Rows from block 3 of a small image classifier, named by matrix and row number. Rows with one number belong to one channel. Each number is 200 + 40 x the weight over its row's rms, rounded and kept within 0 to 999. All counts start at 0. After the name is the row's rms in percent of the matrix's.
After each channel's rows are labels from the 100 images, of 14976, where the channel reaches its highest value: "colour at peak" is the nearest of a few named colours to the mean colour under the peak; "top examples" is what is common among them. Only what is clearly more common there than usual is listed. The data: rendered roads seen from a driver's seat, with toy cars, trees and houses.
# convs1: 3x3 conv (model.blocks.3.convs.1.weight, 32x32x3x3, each kernel summed), inputs 0-31
# convs2: expand pointwise conv (model.blocks.3.convs.2.weight, 128x32x1x1, transposed), outputs 0-63

convs1.5,091,154,153,194,192,82,165,200,213,252,205,215,169,172,160,200,170,223,200,256,192,216,176,250,200,164,270,239,224,278,188,164,239
convs2.5,114,200,200,200,200,200,200,200,200,200,200,200,323,286,200,299,200,263,265,200,200,157,152,266,200,200,200,200,200,200,200,145,122,200,200,200,200,112,200,200,200,116,200,327,100,200,267,200,200,200,200,273,200,200,200,138,200,200,200,237,284,200,146,104,200
colour at peak: black
top examples: dusk

convs1.7,097,161,114,265,200,119,143,198,209,200,157,170,199,199,142,135,200,161,200,222,228,275,146,187,163,162,205,185,197,200,200,148,177
convs2.7,079,127,200,150,274,200,200,200,200,282,200,200,342,200,200,266,234,200,200,247,200,200,200,200,235,200,200,200,200,200,200,200,200,200,200,200,200,200,200,200,200,200,128,200,200,200,200,200,148,154,200,200,148,200,130,121,159,200,200,200,200,113,200,200,148
colour at peak: grey
top examples: dusk

convs1.26,098,244,214,200,216,223,225,235,186,179,105,226,223,256,235,171,245,187,306,213,186,286,187,208,257,211,198,165,214,249,161,191,190
convs2.26,111,200,272,200,282,200,135,200,200,273,278,200,200,134,132,124,200,243,200,200,200,119,200,261,200,200,200,143,200,200,200,200,200,200,137,262,200,200,200,306,200,167,200,200,247,139,297,128,200,200,200,200,200,200,149,200,200,200,200,200,200,200,200,200,200
colour at peak: grey
top examples: dusk

convs1.11,104,138,199,172,102,144,228,179,228,255,200,169,204,139,178,188,191,199,158,144,199,137,211,185,109,164,185,196,149,169,209,214,222
convs2.11,088,200,117,316,144,200,200,200,200,200,200,200,200,200,200,200,200,200,200,200,200,200,200,200,105,200,200,137,266,71,200,155,117,200,200,200,98,247,129,200,200,200,243,200,200,261,159,200,200,200,284,200,200,200,136,128,200,200,88,200,200,200,200,200,97
colour at peak: black
top examples: dashed white line

convs1.17,162,219,227,128,201,268,185,208,222,215,232,216,221,170,200,199,298,241,158,96,239,181,243,176,226,220,137,231,192,185,189,167,171
convs2.17,091,200,300,200,135,200,290,166,200,200,200,200,200,200,200,200,200,121,200,200,200,200,200,200,200,244,200,276,200,200,149,200,269,250,200,200,200,200,200,200,200,200,200,114,260,104,200,255,200,260,200,200,149,133,200,273,200,112,200,200,200,306,200,275,200
colour at peak: white
top examples: solid white line; bends right

convs1.23,114,198,156,225,200,177,228,175,155,154,128,171,249,203,207,196,195,140,195,268,187,258,96,198,155,129,227,188,164,200,172,198,161
convs2.23,109,200,81,200,159,200,200,200,200,200,200,122,200,265,200,247,200,200,200,200,251,200,141,127,280,200,200,200,144,200,200,200,152,200,200,200,200,200,200,200,200,200,200,200,200,200,200,200,200,200,200,143,234,200,126,200,200,200,200,200,266,130,223,200,200
colour at peak: grey
top examples: dusk

convs1.19,090,144,149,162,119,237,188,160,161,229,256,189,228,132,252,200,215,245,178,204,181,164,234,186,107,154,218,151,181,171,206,199,187
convs2.19,090,314,200,251,200,122,200,200,200,200,200,200,105,200,200,200,200,200,101,200,200,200,200,200,257,200,269,200,200,200,200,200,200,294,200,200,200,200,200,200,258,173,200,200,200,200,200,200,200,200,200,200,200,284,200,246,240,78,105,200,262,200,200,200,200
colour at peak: black
top examples: dusk; dashed white line

convs1.1,083,200,117,265,186,141,169,162,193,225,177,153,201,144,172,180,200,153,200,233,257,200,113,180,160,176,172,245,207,174,215,193,277
convs2.1,094,124,200,200,200,200,200,200,200,200,121,200,285,200,143,200,200,113,200,200,280,200,200,200,200,200,200,200,316,200,200,200,200,200,200,200,200,200,200,200,200,89,200,200,116,200,200,148,200,158,224,110,200,200,137,200,200,200,107,200,200,200,200,246,200
colour at peak: black
top examples: dashed white line

convs1.20,105,104,162,171,141,164,174,210,181,221,236,155,156,147,200,215,150,200,148,193,189,167,183,251,113,165,264,196,186,200,210,251,200
convs2.20,099,200,125,200,267,200,200,200,200,200,200,55,200,200,200,240,200,200,271,137,200,200,200,200,200,112,200,200,200,200,200,200,112,234,200,113,129,200,258,200,200,200,200,200,200,301,200,200,200,200,200,200,200,200,200,200,260,200,200,261,200,200,200,138,200
colour at peak: black
top examples: dusk

convs1.15,087,213,230,211,260,240,261,159,213,236,200,143,105,286,194,135,200,180,240,210,210,222,246,231,283,215,212,190,189,208,209,183,222
convs2.15,098,114,200,200,200,200,110,249,200,200,200,200,200,200,156,200,200,200,200,200,200,200,200,200,231,200,200,200,200,375,310,257,200,200,200,263,200,200,263,200,200,200,247,200,200,200,200,267,200,200,162,200,267,200,200,99,200,200,200,290,200,200,114,138,200
colour at peak: grey
top examples: dusk

convs1.13,081,193,282,182,213,284,200,200,243,159,270,229,179,185,200,160,277,224,185,213,200,156,216,168,256,222,186,218,213,223,149,152,126
convs2.13,086,200,200,119,146,176,200,120,200,200,269,200,200,200,320,200,200,200,200,200,200,200,297,200,200,200,246,200,200,200,200,261,200,200,248,245,200,200,239,200,265,200,200,200,200,61,200,109,200,217,200,200,200,130,318,200,115,200,200,200,68,200,200,200,306
colour at peak: white
top examples: dusk; dashed white line